A small image classifier, trained from scratch.
Training: muon at rate 0.011, 11700 steps, batches of 384.
Rows from block 5, named by matrix and row number. Rows with one number belong to one channel. Each number is 128 + 24 x the weight over its row's rms, rounded and kept within 0 to 255. All counts start at 0. Numbers have three digits each. After the name is the row's rms in percent of the matrix's.
# convs0: first 3x3 conv (model.blocks.5.convs.0.weight, 80x80x3x3, standardized in use), inputs 12-23, a 3x3 kernel for each
# convs1: second 3x3 conv (model.blocks.5.convs.1.weight, 80x80x3x3, standardized in use, transposed), outputs 12-23, a 3x3 kernel for each
convs0.19 093:143135136099117133111111143116110122148112115148133113121131146113097125133093098173117061117115093093127113151119142132170127108169160130138150133129140136148150104149149094162206076134189149133170147135144131153137077073133077044097115030034112129149160106085175134079079136175087109146138070083126153125107123139112109117
convs1.19 106:135120116148138096158134134134133114137126124125137113132123175157126132108131148127126116127135119124108116096078101093101097126095103126099071135136086159138115134134142147160135101147154106128143110181178088146173111087105093100098129134168125092106095065059059049052132129121114119120103083115127109125142132141147120138
convs0.20 090:127138148132124135117117116129103122132093105137128122099120113123132144122130132075112132082109124082114111182164163168167177123141170108112145124118156110120153096094123085095125089086114164151120194176117158171170132098084098117128108102130107104107108082110162124120180122122161101099127076080142130150121132138129124146
convs1.20 123:124122108129127119106138136122126147122106153150124141140172171151169155104133133129146133112139145111120116138133119104041034110039052100115118119125124096102119104131143110138144112114114126105126106071108113098114176140141152163159149152154164150130185150150173161172124116108137087076143092094098112106106096113124133128
convs0.21 115:137144130122115129116128143174216184185229173181184154112126150096145147117143150099111103091100079091105089116156153108126109114163146141149115121142122122141123140130134110147161125171165169175157119138117115112114116136150099145167102151137112094090122087085129127098142155157145113124138115128139127110149136129137157136
convs1.21 089:099090102100079092099099085069053062056053071070059065146147154146145151138134164128122127147142140142145141139128116111121114141138136168159141154157150156156177126114107131109104143147120130112109125106121096109117090087115089092074099072082162161156172191164180188168101108104107124118119114102140143143138141149106133137
convs0.22 100:120116126108111113115130150101144140093137128084133107151127126132146137149146148137121105117131096085119135130146101121116142111118115120110116131140139157132144142126140112125132136156121074099096105134107107133132067062109063019026150140075122097122122114127139123119104143142115103088155139127122134145133154126130127133
convs1.22 114:122122106183162142162165142106119142136132127121119131148145157157101090173165140144127147150132136126120106149153174134126092108124103123140146104134134083103099123112161130094096127106101087118129108121102139137115074121156063076129084076129139133140141127141097120118114119128129143137126131143129127137123123149138121138
convs0.23 100:119117120124144142156169139109096086118095100134121130155143129143125113121098086116089090096084093095100100136124122111104133136113127134122145119100120101101128137125130124099107145131137136096132160119136141153151117139147185175166193195160130140141122146154101099131144110127146140159106117122129137141130124133145124135
convs1.23 101:100109127116106106109099109085100117087092089140144118144158154095118122105150139127132150111135152118140157124142162136145167141139150148148148160150146143138136146153138133157149131121114172158128183162145157121104127128103135134117161156135117124109151169149171172145154156149141140132129105112111100095122109099132133129
convs0.24 102:120117126124095101131118114122132122124149130130126127142134134141126125125125127113112149106099125122126097109114148123108120137133145133141152115122145108117130124108103147141122139132128124130157090133147097109156090129124093130121125133124119135140118141146112126148107111119120112125138119096041031113000000053036020066
convs1.24 106:102100086111107084107100077117136145124148121133141134153141100150141123138135133112122129116127130107121119122138151141109103158119105134134133132138142129131141128147144130135141129109107126113113123101123137128134111115138140126120149144119137153147118152146145153134122114130151124120140140137064050077064028060080052089
convs0.25 098:141126129157147104150114135141114146175125139181118120115144146139147137133138107106145168085131133109113110126122164114127175106104126121112131140121113118140096141108142167129148174125101169168118180169142151135109136157143164119149139112113135108107158144147142141189172164149103096109097104077144141123125135112151128108
convs1.25 101:149140149133151166130130135158130143138103118109099113098154163139167158067103111093094116084110129118115113165130120166146115143126096134163147116121128097119105169102099161119118159148136155123060184131082200136127168164126123143140106140146115092117139125123156137133101062086118115130162175134128119114111126115125149151
convs0.26 104:109102145132127162124149129153182143131142114120129140120133124147113134156130145125150104072133106061100072104121102089112130158114139153116126158121122130110110122111135122124125151115131120126116121159116130129155129124136160154119149165138176120101168172133104122144136087123176097083160157107137135141149136141150154148
convs1.26 098:112129151130129143157147118117103130130119122153149155099112111136121134107134136169165153175162148181156162108128161109143116104141130132139118105102108101105110130096137136104133132123125158134119143141123121129100095086088164127112163169157119105132107096112133134132137159153152176108125133107114121112123141128138115121
convs0.27 107:150148118142130110158135114157091063142080062144107088094127147101140163116124161123148081101119054141150140121138152114136185131159162142096130137105120133116113106097124115083146130097138133142100152163103121110091144179143175197180164158142168160153136133108054077071104124102147116146137116160137111126148123142126113139
convs1.27 089:128123131116123136121143121125122176129134154127136160121090144145112112128163127125120135124110145102119150124117152147146143148175154118122104139122094122102097192148121164141106121131132178200152152171135131133113089075114070063126114115170181138122145112109069054082170129117149141119120142128121131124131150128127128110
convs0.28 093:121165180108130152128129138103149154126171165122142166125139093151158121143158137085097137110111164145133153142141134116130119115131136123134102121153138099120100078089077112109081153143132116109122095123111121126136122129101113144118107132128126124123109115126117115128096095089094084083101124149128152138114140132096096096
convs1.28 092:174195190159172174143147168104112062127146088113147116162152140148136131117117114149164161123152167105130147187155134129118106124115113144151156155152157103102110162118074159105052148123096141120108126118103129123102144147132135143144121127121151159152157183189106134158118114133125125136138146145134115107140129133137141145
convs0.29 105:096132136102107136118128141132120129131132113144138119129103141153104112144142113160149130081139171030094151168215146137131181184120144126112134150158149120134138123125153109116154119108164156142105102163132158138139117067101111061076159130098122097080160146103165176127144170173099080093133195120122119129127102140134127137
convs1.29 098:118152124174124113156141093132106163133127146097104155091098124123092143144108123151146165157144176120142135117135172118136124093163172096085106082089071082109094153086138143083079162158116132130140150147126168177145126113129096080109101120150139095134120089098092109115135155124160148085121138115135157145104146169124125164
convs0.30 097:147136114153127113141138105102156160093128142085115134141120181116122144113121113110136119135175145126146129150129126123149145132116132137145138132130099139148141169143120171163165138167126095110101129123136148120124137109093157145124111179150121138161121118147105087138103112111105098141097092162115125160132127140100080096
convs1.30 097:123127045150148101130164126118148154113141164096111144129143121118100113141139150107110104110119100118121111180146124184135100116100066139193158125176134131195151134155193118108170102075112105116156106106157120113137135143131140128123149139141174117123163118111189144138139102108127124125122121133142130144144132150163143135
convs0.31 098:150170149115150144106137133246188135155077119148110123125103094122133115125126099127145132104099089138118104105108130096108122109128120135133107141126103113129113190162107146122095128128123138124127159118147130127128165125113165097101201149118122141147118144169115126149124059087125081104149125149123128117147134122127139137
convs1.31 106:158128122105102116136125126161167137166146148161141127121069109117119123150171146130114136130113145136125151132114118133113115150136124130127164115121122117126121132112098145122089161112081183139105184125068180133089157131106193153103142165141112115126117106141147120144126093109103088084115119118134129133143135151137148136
convs0.32 105:109116119123125144126146131092083064150132111143148123153155168123144156119130150128160157101161151053100103112118120115131119084134118133157160093117139100113127153129132118093149089084150112144116134162135114126141113121109139142108162133106139131133151125118145118123131141166128130141135134122104141141157168149124127123
convs1.32 092:117153192162146205136141183111119108145152153127128119149131147114113112145112134144151133128120121121127113105101105138134115113132103121152149111140136128157160137141142135128132143138124128127142130128130122140134172158151162130145150136129162157149134121116139111128138124138151127133147140142112115098127154131143160139
convs0.33 103:139129119153138104179147114136098114143121135145128158144167150123158148121136145114121100153141087130094096095117132112127138111141148132124125131121114106100098109144164134156192108136183129164201155127203136168192158140141135118139166126132118089106114100099131118115166176164147133132148180170154143105135132084120129116
convs1.33 095:135129087148110087152122135117142102096117075092110093114092093121127164169129162132160156106147167095143157129154166145160178164156165131142122124142130125150130093096112103115117117118111126149161120153151114121126174119131161116118158132152114147118112111092135108067137117103139131125133124107116101114117115118110109095
convs0.34 090:138118118178153145161174134120114126131138111134151147126068062147108108152138114161140110150140140149156115120136140121115138137115157129111107179149119174152111118135137099163162103157133132137127116155146147129142127120114129137119114104145103145114100140132083099132050070104060088102063092104132120117131148119125124131
convs1.34 112:127112093135135094166151123136166177090134163064096133120106121136135108165137131116101101129106108137111116204137104184130100138126109158120097160131116134137131144163153130155153111109135126141146116134140109137153129112113139125117124141144135115141120097098120088084141115113134120123130124133127113136125129136127124133
convs0.35 094:152138137153118116131107102146143129135106112100093122108134134119144120116130126109126157124128126126122081178151144127121111163127111151157168147133124138114089148097125108094146132146158115112131102131140153136151146130074121176158121191181153116144135121140128142156181137093119095119092124188128140119117128156114111119
convs1.35 100:143136102153152107110115112110130136114124122127141155168155125125128116156140084112093078117102084103093092182158114138098076123105079157131124124138124120119094152188150100117126097094116116153194120142154109131112132104104121111147123109135142117089127129088123118124116108121090098153139174156124121114100114124108141159
convs0.36 106:140118101120130130123141139114105113080069109111131148140142157117123124089123128096097102117119117142124108148154135137115119158125154142157142155145117137124111121152127102119120121129118105134100135154109166164164124104093157129120159120102136116102094102097104134127091069072097120158165198165131130135144139115123115135
convs1.36 098:121123123159152143125126106126135148122144152107160181146152136127110130121124132130116108118117123132120121170126106209152108121119116152146146144137162137148139110144151105137161106119133130129127114122126132131099128124079129117126133134147166144124150146134122128111115117113132093113123115144138126126119117115118115106
convs0.37 107:125110135130133122128129139114139145102147133126138107162130111155148123114134107108072137054046143136130153090106162147150112097124111141161150115138123138170150089121130134131139124135134102136145183125143122148133132134118121160132128106116131189167108108113138092115102049077093205113078078067104125137117145122123120112
convs1.37 090:149113093126122097100103093127148151122137142137116116135104141149096097128124105149182169158177162123146148084146149083156170125130165119126133127116122123131149126129120136098128119116124114122114117112109108110100132161172104108168127104118112141135100116134115120131128221191168186135157102118124131145139135147144163142
convs0.38 101:142146145143161153133136130110156182111148159104126107131103124116114127146120131103100094106095112102113134152155140163150143147187185135128111152130123161138143083079140096107119116140114139086123163137097154140135116118181124157161148170131097124145136134138154138123122150144143134134121130148121147173141126160131093132
convs1.38 097:113129160113121141163106136185161132141143104142143091096115099070103095079080100129128124130130137152145135110140129127139136108114126132128125122139139127124141116106096110098102097106116136105070145119111146110077145145117126155157113142134141135127118113105117109094107109117109108117118119111123117107135149147145144123
convs0.39 099:111135124122108117119108121111131152094120108097097109168142098162122068155114067154128114141103074119095062109124118139145160153141125140142099148124099122105091147144125143151149125136110133113109137099096132099084097090113090155161107129146123102134112123142182169195081095089101127116105128106116122129121129128123125131
convs1.39 114:119121139120133119164162151107153168125160157135153144123101097166116092134098048113111104137124123128108114138121126146118098150136125156143134145149141144140132121126126136112096149138125153138104166153111143144136149131133147137149114112121105090097136127117139139130137124108123120115137144130125124131128129152133141157
convs0.40 103:125102119129117127134133124147099125114093142144142146102133114097104127130129150109124117110115141112155171173163152142132152136128153099141151146141123157140142115108124087114126131146116107086134131107126066053126154110116132144168113142093136125127125135107110117103198086114124078156122149118104140161109142134144135122
convs1.40 095:101129132155159126158157137136095089151114108151111137158167135157134094136143157131132145125143158140158131119111137108095143088104180134124099109119110112145121149131122119123086114123106129151146098156181097144160152143127161134120153142142140134152145169161139126122158146137151136146108150191116145134134146142158158118
convs0.41 104:158131111152135113150134119118139136125124137129106143130119109150153127152159143113100115128123128123134111116125127116109134108107111146152145146150140119122115151152123158144140123136143136135143128147146113113127108128143127142144161148124093110109114115089134118108128143147131125130133117107166177167177184169163157152
convs1.41 093:128167110128163107102133105102104119130116116121127140110128123138133119121125132115130162137125138152137134102112119109115125098113133107128122121133122106126117130137153125141159123112130124129135120115127125141140099112127110107103115095096121126132135149133138150137123117112131130129136134135089087082112110100105094088
convs0.42 097:157116118174116098126099098113119089143135106137138110116124132139139144125156133089105138078080125112083120104134111120148144124146136148158125154152136141140139129131104153134133128108146099142117102174141118118119115135107129109106170165113133118125132123140144110115120108115111108125127131161125144081144119079135112124
convs1.42 086:139180175148186195121137152161140126119130111125125142132101114137106116133076103123155179128138159131150139114122108113130115078119144122122115131145131134130135133141145123129140118089110114126132122119136134143140108121140129106118163133106127143145123159127149157139150153128150147122136129136094112109094145149077120160
convs0.43 110:157130130124086105120129082151137161116123146113131138117118115134135120142106117140128128158145114101121129139144127093113120098123137130113117116112120139128147153116106107091123118097145138170146128141133156113142110140165124113112155113130133100125135123119119129128116110103116088098153132129178134119163137127110094106
convs1.43 091:107141075110157103107127081144106143150131154128114133111120143123120123135120130136141141125122133114125128134140182121116151092116135132175124129171135126158134141128124125120116117100113136106113101107118117130135130138150119126145146121110160142153135148138126142158137126118143123122128139135129129127155169172195198177
convs0.44 095:133121114114117117094157126143126101167134077180116098113119154133133146143103134120103093117114082105108082150127107137097113127109108126115117116142095126120110112128112145126099138109115138113095129154126132112121127178183103118114167138109120132148162168132182178135134139178151142172152116143133132109126141121107137109
convs1.44 100:123169142114156143158137159142134158126144160136143124095070111126110119110137151133164181157166170138147146135157147148160145144150153134125126130125127140120142144110069138137099130125143166128092177131107156136119127095081136118135110091111096098121126116123099080098104092130133157164163169166137150120129156129127146143
convs0.45 096:170164161158145132152115128142156183123150125148145101117089107111087125153110121132132094118130114153163143123124129142117130173103110116118063133130126148137146123131152130146179138166172125087052111113070101096126120125155146176153126145180111109126119101125089106135099143167075127170094115138098137162107113141097111122
convs1.45 095:103096064105132110139163125102135185067100133048097136129116101148118104189140086098082058120109093113122121159128111128104089113105085142150115156164127138135123118170198112136161111118135105141135106151150129133151122151154119135120124121124105121123144162136180181145109114127129134139117114132102126170113126167120117128
convs0.46 082:135140150131158151131143156140140170120145183129114128109136155124116105116138109125109117110116140077077105119128138107130123138151125086133104105152124099150136167136127158131135149093125099133134160103136145105128138117117109129128110114118098153166130115125085096108123104081084094067075057067132116113120123148144141145
convs1.46 104:129136147118127142141144164107138133102155168064138165123127099154156127132129108153136139135114110150131118139104106139122116159148133082124130110155150117152144121086065134130134120137167141113072121113090130133134098098123124127148127120136135131136128131132104117137088087106104114146138133153127107117124117109120114115
convs0.47 101:115098113125110132114106094103103126155118115227173148131148172100124164063079129107158163082136139050108120143150139122137148126131129088129158090135169062103133127138164108124143100124148137099132150124083186122079160137102156145124202155146136086082170094072227193109105102122142150150136128126125110137141137145130144121
convs1.47 101:158142109139134113104102085101104102143103104186135129119132146102130124045107118138115133139125132137115136126120154130123139112120131104158133082147143096144133129107125149118118177137138154136139156136135149148125153125104160152124104143140136091093189129117202176147143152137143145135138129131130137152112118118101127105
convs0.48 101:127150129122148152118153145152203173154175133136119093123152150104124128121105111097097085076095075057092085138121127130130131116138139122098117146124112147120108113112132114112123129110120115032093068034031100084064113136124115136123150145123118116102108116112117156148105141120113149141128131142123134130115127128122131125
convs1.48 092:140120125119100104087105103120125099098123117102086075135149130173199167160207171121107121126107115151131133128154151104117115106129143133134127144139157143147155089104145086116155112116132138113098125088081135076092104125163154137141159125080107137115121161156166189169122139146137125134145118113128125126118120130138133128
convs0.49 104:103098100104087103104115121121136118110142139113126128147150134145125107141140116113122132139105110141103109143141109154118107148129101140124104120095092129108107140131119151130122146129124089125160117122173113106156107127143080105152078136141108125145113153168095117150115138151116118149115119129098122129098143148116160153
convs1.49 092:123165162121156139108130128124124119108124124133128151137172119133136134159137136130146138141131127133093105125122124111107135134126126131140166129153151153147134138135141140139149136127121119103102138109096136111085099125147105130129109120121126114123099106117113125112142149154120129140117114129108143142127147145133151156
convs0.50 098:120109095111124127098130129112162123133180078159138082101091118127085108127141125100123132094116152106159171099116118137110123144121118096136134103153151127163130143134111178166097143147075116115124127144110157118131100123160106157126143146131125119125112137155128179177114130150107082093151099096128126121112139137108138113
convs1.50 107:127133113140156122132158155171153159148148143127121120119117177130137138101125107131131161141155167127125138138088123129114108114100127125108124111110133116129141130108083166093080170127125164095075133111089150154113168148140154162201149142174116107139122118147113132166083112121105141138150164146130148136134158128138158132
convs0.51 101:144154138151150145121135132138136132133142143127134133139120129141117129155138138126107079103080092130107116106116136101099117141118111142145146148145154136147142136138137122140152155148158159143152129155144105152150095135149104140126128158137126143120117140125123146124127112125098103107115114115089072120073043095104077103
convs1.51 100:169166152168190184140162147120127119090112117077099119163143170141122157132123148136150144121137134131134120145148128137148132125126127136150149128150150128141150121137152113129152120125131120125121132121114146122101117144153120135140142142142132133134138124129138124119132142127134138130140143139065048074069051071101089104
convs0.52 095:125103137126113142129118144104106145115111166118110171161166125160134104146116105186125068157096028137141091118103093125103062133133110147118116159115095140132088161081063141107084120108100121121117138118145151096156096105134120132176168174185105107168115112172103120149198118121176110117178128120124122143102146160112134140
convs1.52 093:140150110156130116123090116126126139146110133143117156170148083158130057113129090108126120120126114131116094132144137143130136146129117116120112130127102124106109159157124147160112121119122132138106116147104104118079147126118142110106128120146135108089127121106124103107139138133149130148114124137104134116132159123127121091
convs0.53 102:144114133126131128121116126163135151112116140095125130132149134154165116149140112141136143121071116128119161103122119095175096164153091121123151116120131114146169157132151147143128132126102117097117140140112153115134165122111158151141111110141141134160134102137116064095178093096070103157120185070150118105123154140123140104
convs1.53 094:083099105097098135088091108112150124134129112095116074090109083106073060097107117170166167129172175141147158099174183106125181135173218138152151128148144134140144139115103128100097119106097129136145114139158120136158129113122154149117195155081130163140133165130131123103167183156188119126128115146145130144147148154160167158
convs0.54 099:119115140122130145126136136193158109149130084105125103068130160064131172108149185036136175072127144096134174127131115114111131109131104073140172083162180127183182123134131149158133149143110130123118130173121178127103206164119181118109154098107148121117153129120137121097187183100148135088161105100131127114113106132121119143
convs1.54 112:102137084111151115105130119123134171124141153133123109071110138094139153093112135062062052077090086097110109110126142141147123144148129086138140105152163106146159150119143148107152161105140155132123157124091134089084142127186140137195118097131106094118107124139140154139119114094124123108132145117112132151124133139123122120
convs0.55 105:101142131102125118133113105084110127096121118115107113109136156133150159152150133156137109122114091105080082144112111172136123160140124166156154148133138139141152097111123155154126134138148128092173144108117141113100153185194123173196063042108147136132122106117112103118115205217094149189081099120146148142102112120152156142
convs1.55 099:121106103152144131192154128116139139146153143142148144164169157137142121127130120092099098113124110112137115163134123166128104181091080138136137150136147145136145114120123113162141098155155128116138127116139106128133083109113056064095079071070100117117104107111112092108069068078060075096083076132145140113142131121141125106
convs0.56 095:141117097122105094112120134123130120110129151122143192153170155169148112135108097157161128153097063110019034167142125167154082136137078140106128118132133120117110146113113114091115113129069149124127162126136134109122148134135127130156132162180087096136086111161092114172189138107153106130111132125123117124125134142110143138
convs1.56 095:132128119142129139110125146119098111149103098150126111144158101141141118089130115104115133121131112140116121112128118135126157143133150110096087098097098103120104157166130113106111118112123134149156108147156102123111152135112131118137136104101151136148151150114134110107143130127116087162116144156119158135133150113123114106
convs0.57 106:137160116137140132147135131126142136137130135152120121129114119111098138119107140112128120113106088154135115152146100153177146121103153149141187163141167162136145136148131096110132078130131144123112097146086071128128142113111141121105114130124157116137133116131088109106069122090136082140113045134117117107135126129149125100
convs1.57 102:123126159099125128086107124133106112088087136069079108111103132149141149149178141146134151124132144139127141150104106166126133107133149140116119131099108127102101182115071156116106117109153137160151125160146140147132105095101131137109193154126119164144116145097099124085167159151145180153131158117125133137165163156161154148
convs0.58 098:142138123163140124163142113103110117086116123107118112141128140187148149138126094128155160122101110128130098119119112160112083126104082143156128159142117123090056088121144123140173119147188117126133116145144098104156106108110102112119143147122116128139103130155149154203072056066065051038097071121127124118132152141135158133
convs1.58 111:153139119129132119107100097089103130119138141116132139127121109144139134124123109099081075118091086112085085192177150131123117127109108163166143162165155115123116138149162112123124117104129122145166127123146131129125143135111120108118079082108104109107160161144169161145133104111110108116123122138128122115113119130102125131
convs0.59 097:136107119130132114154138120116097084094132136118133134146143122107110122102132111101092111088074104081080123139149167072125144123118147115126135151111138128115129109122131092101183147117177106153157105134193114131146087095061107133102138182130120128099138156119123148121060114106106182097137199126138126093161156119154182132
convs1.59 096:123120113144149116136109078129173122133147119145153162151149137112108111118093114142126128123133128154145144146135122165120101139128090125135115117138119113142139110185206135138178142114116154135160125127121147113111100117161070122126100137154152139143155127143148142170097116127107086089120109112147162139151180148146148166
convs0.60 083:152177164149162138146155133134137124135156148119130109120122117150136125121115135100127133063115135100141137130129121146127120141127147150154123158169136110128111108118135110130150124137137154117147116119143120124135114126102100122118087137116097140128097114126092118142084064068049058069068075054130129125143147145126132144
convs1.60 114:137129123123117118128130125135138128116126148078111137134110114141115112138108100143152164131132145125125151192150127139115120131128122147149118163150131130123105158155084135136092125137119144137117121137120123129124131127119130109125121116124136141151137132138103095116133085096112092104143131135103103115119127143108123138
convs0.61 110:124156147134177155143150158135113124122132128127127097127132129138122149127113143095100132087093118111109102140112115152149131137139134132124125123114131129127110131109141124112148114133144124149155102131160082115120093129151127126119130127119133149130147146137138148139110106119092092121116142161089075075097055065114067069
convs1.61 104:147103117129111105147120112105129110118134100118116112112103087081078081144130108136140171139143178147146159129133155132119139138117129152122126138133135138134141131141145135137157143138134153148119139140124126125107120132152148147117134143123137149138120138138136137126121107122117105137146146149115094100075059093086064100
convs0.62 110:120114113129128115148160132110084057109087093107141146134139157128103088155095070116098085124105073103090075157122137131120141103103099119120110125110119110101104093101078109099084116112096144110073176175115163146151161167163168121120154136114131159159123145167107156187127139156123116127137128118131122141126115130141138150
convs1.62 096:112106135093098112094107097113085113081051085089068093101124162130151162139152145131151130124146130141143132126128115104120118109125110133140135135143132135152158124111133113104129119119129097093090126124111118137126127113102147155134162160140088100093124140112138158162141145135158167127153167133136127117116108100112101125
convs0.63 104:127141138137141139112142169122126131133135140118131135098124118112105106091121081117110126133145154112103112136116115156134102136139117123120113120130124142149147162194175126151186139122135147165147145159139097122109160151141112134170097088124173115094158112083126090066142110113158123091136115105134149121154147118119106115
convs1.63 093:078100093130136117140145143112156169106154183077129136128165116162188150148149115098074063102075076124103101117102088179158112152134112140142153160161155178188189135135151119148163131165162137114111138113114144135146138179168126156159131124138125118110133111117152146136113114119131125137121134134126135145120126141123116134
convs0.64 100:095095114113092103120119133153168106128144107107115092083095121114127153177179173000066137094129150195185173073105138127132133145131155120133116118127133155165168127157150118133129127119134128142157117095110136140161126143140139127092123121127127170172110111122117118138103117126155168109108119104142118122123110107116104114
convs1.64 105:152133115151176148137139130151123158130133169130101113038075090146146130115138148080083081094100098113124125164146156147159148148122118060080086092127130103118137105094138135141174132139164121135123140130142147104141113122148116137155131133136106103096100113131101098134127120133123130141138113109101109111121147161130164177
convs0.65 099:113111108132133123116118114132118096127141154121131139151145110150132110143124133066071165016079148126118136153135148119121131141111133149115138136109141124123172106130137135135154144133158129124137134121119104085088145135116119133136102098121160159148139112118094100126135082075074161131109079081134139099135147122127109122
convs1.65 095:125146123087117117111136119132166164116140142144132104132130167115109131139120152126134121114124126121120109106114144083134126096113143142142136128124130123139154123115125121158170124162141133138109153136131142119144099146145124142145100114137106131130094086115130119131124177153160193121135110102132162156154178179149186163
convs0.66 095:124112124152142156142118140157159128132129135112135110118125097131140126136142140087088097098106117121127124130171133138163146122128115117135104139149132127133123130100069153095083122087117143138125142099113148145133122128114115144124089097101133126150106075118165124128091090099078073058070049054136121134132116143153141164
convs1.66 094:145126159125123157140166181116174177117158169094145144071119076118158123122139081146150144118140152136147136219159129174130096130120092152153152143157163104128136149117079168128087168136107147160091157145076152143114135118129110107131092101131125120112158162143120126109082063081081086117139146150145113100115092089107119118
convs0.67 106:120121106113121128120133145102090115146109153134121136189131065195137108164152110116051040178082050245137088138113116146169139100113138141138126164161142137139140150112113128116119127122143153126130183163136133157115124137145100120156137110126112106142143096113140143136115099095098102135185101118134144105149117109165128136
convs1.67 098:098134117105140117092135112131172105125140137113140120122096063160113101157112061149140136147145128151139140172160163123147165115144159113101146115110141123097127128122079142107112138111129094107093126116112116117123116117119139131120149118129132139109151132125164111115149165115141177149163115098141137132157137121138136113
convs0.68 110:143133128149128107142127131130142125130140134126129145147141137133130126126133139113081102089077118102112110100110113118118122120138139132136136134140153145141159142121117136113145128133150110150150099148169097118147112123126105124117112135116113130134133135140124134143130134125117112119123127120134122142111097133132122124
convs1.68 113:101096090120113094119091090095129136113137130118132116162153133151133139154123122114126133110134129108124127143148115154137108146139109141152146124143146114133143119111139114112139110112129137113111144123134141128137111121132116130133134138129150137138147141139138149135115119137127115127137144136124139131133134133153132138
convs0.69 091:131130108137115131127126134096133120131116140147136120156128137128121116133098103111089071153148140137145174148084118127117134128129143120105111127128129152151148156196195091156164093127128126142158139131117164143147085154160067057098117063071121130125122115084144128128122176161091096144114073087135131128137141118141158133
convs1.69 101:109099099153124088150146118113128143107124134105111086172148144159142128123118105071043038092089056119106090146111111141118092130092108080085064140147122160150142112160194126180197097149182093112153100133181090136219102118138119116154111127144090075094119095089078090124086103111107114121111096126124113106127122124116105140
convs0.70 094:128139132115100121136122138129135136156092077124096144131129138140121139135118118094124094106121088075093095185198147126154171145154174117101127124123124155136134128131137097119139111115118175174124129188134128153135164118136132089131151122129114077085134102094113129114177197159181075105183125170139148125141129135121138120
convs1.70 132:113133107139137118117147151130100152134121158157124155144108136154123131160145128150160152167170179146143159122137135097114127108115114090067072065063063080054075179112094161115080120148142123121133133148129133156142153101142109071126148123146198151161127098133093099132135117101119129100092101091116126131127116135123118132
convs0.71 092:141131125119123138110116135095091121113132133142135137130120120114136138119092130109030108112054107122118127152099110174159138106147122108112112108097077135144131100088098127136122108144131111117119171124128125126127104168169093093140080032077113157164122091108164116106070105119094159180081072087128132129137131142109107133
convs1.71 098:128122125128140155119150131131121115113111090137122096177123104173149105118127142133133154113122124102089108094076105112137139109091126103106077126109088137135111143147137144177187114166196105149147106160212112126180133106097118103126124128150106076071083073069098063084115171147151148139143071110111115107132150134138152133
convs0.72 096:121113132116136141137137140149082099136078150142097125148133126102140158098134170107143103108117094108117123108098080154108102151155106116134142140162134126131110092102117104120119115158131145133133174120090137145109137133152125159151126140163117111128137111148142100117102068108083116185111120193135152143137140153117108123
convs1.72 104:127137131162171141129131133122140117140154117143154130174143103169146123109124121112114131128137131114136123148127116105065103099063093121130144115120146128132127188185143166197163105126139124175181118153184142142115127118073141101109132137157146137088140126102138122077116118126087086135100119157143143144136122148150153143
convs0.73 082:139140152148141157135133120105132140118127144150135130129161157119121137114113111159152117182144108112113074192148163166115133141143124137133120103095102109121120123125168087136159098145146139108132144108115153165134113100088097087120067094150099092113076098126093088118137112136131138123126109105139153125153151121127136105
convs1.73 107:141113112155118108132118127149161175143134165146118119141168189125134123141147135124116108099098105114094108159159145150090081140077091135131133148133131124120120114157165106137145078084098116125162076093121090097130160156146148142138128119144137143146179160131175173144133118120156108094154121100115109135080074111113099124
convs0.74 100:121110129107115120125129121077085096099125135122140134135139156078097091079078062132058125140102140122111146169136143219172134146121084101132139121144156118151156138143115161149094127116087147123098161127098139144154124111147098075073094069123108093101125060088147126145093187198108196163081084070117126121130149154138145152
convs1.74 110:145139161135132126128165134136125142120128128153136109142132162137110110142137133079100129110139116121126115141107114108107106122116126089085064116129098124124115113111144129150187104150177115132125126167201113157199083108140104099128151127134089084095077096091070071088102141120119161125132117128140129103118131123112119110
convs0.75 094:124114136124123122101112110131135157084113135101150131160162129139159129139145150139093143086003113118060131132150143152110124126159120142132132145131141145129103130141150133099131121100098141114124147122153164146147133100080139157137112144130120160157127130147128093110116071104092115105084150118139130131125118122145139126
convs1.75 094:115106108103133119080124105126148130120124125139134132093111121126111106128119139149131154137119147141124142111158187085106159127135182133139145145149153156155162146148158124138155125114112120112144124097143141091127133120113152148144158150127130155133140126118131123098181206180165100107144118122143150145126173145128145148
convs0.76 111:095093109097101119125130133097123126074138116121134104163123120160129109140126093100107130071098142105111154112129111157101119174099115132153143131169136136142117121150113152140097140078118094154125104130130161128131103125124088138105085163132126131116079119121085120154034117119057151031083148102134119120112114088078109124
convs1.76 094:117130084091135090120103084114134153122129151150161158098085122136122119116124104125153177144150165150152170087091109072110109097100109136110122124114124109108122117146116131137127126138117128102139119113143124118126080107179100131133135163153093140140127168151153187162125189175192209153191144115123146138133137124135131135
convs0.77 099:133129164121121138112108117100094114147138113201188163164146138131110106065089098154160170100133129044081100172157135108104148120108146164153152127133112112109121140133153122116104123098114127119118123136132146162186089091068084123104115187153075091099106122113158198160168181168103103117078110118113114131124141137133104105
convs1.77 100:143159142120114116099107116113104127116120128114102118128128123095109143081072088098126140119134132107107101150136121154118073139131127125146141115125134123119110132130145151133128161160164147132112160141115156153163087105114100069080108094089129111093135103103121096120125114110128130141143151150128148163114145131117127124
convs0.78 095:119120150111104122117106115146131084120128096100096079104092089119100132136131144071108114110116114120112088127153133157195140140174144122114144147138161155137172156148147154189180167162156112133127132128160131115125096134166131157154146188201110108129128142164105118165089130138110167171123176171131139176129139165120118148
convs1.78 094:153142118169142126154139142135177129127173147135135145109114112121129092124085065153165152173176162165168140141144112147133102162136103126133145109139156125140152086062091086077107077081117130114122137103100154122092093104097082100111079086095167167124151152133132128120038081111086106138158163149120098101127114102135142135
convs0.79 108:132129138144123147160114126156132164131148162114148150123149128091145122092147111129096086140106109108084105122132136102168135160136103128151128130149109124146109146145142176178180157164131142103116132102137133099133133133134135115098106101075131110103157117107159118148106147138099143102112145074129145131125130131108124127
convs1.79 094:118110108141092101136121093127121148111136124100145141128137168117139186153135198155158162147156163140160171112117143118114135146157155132098101141107110133112128109078110104098113128151121126148109120141102121136103186207170213205178164174144162158135168156137159141145171157159174140138136128129132128102131142116133165152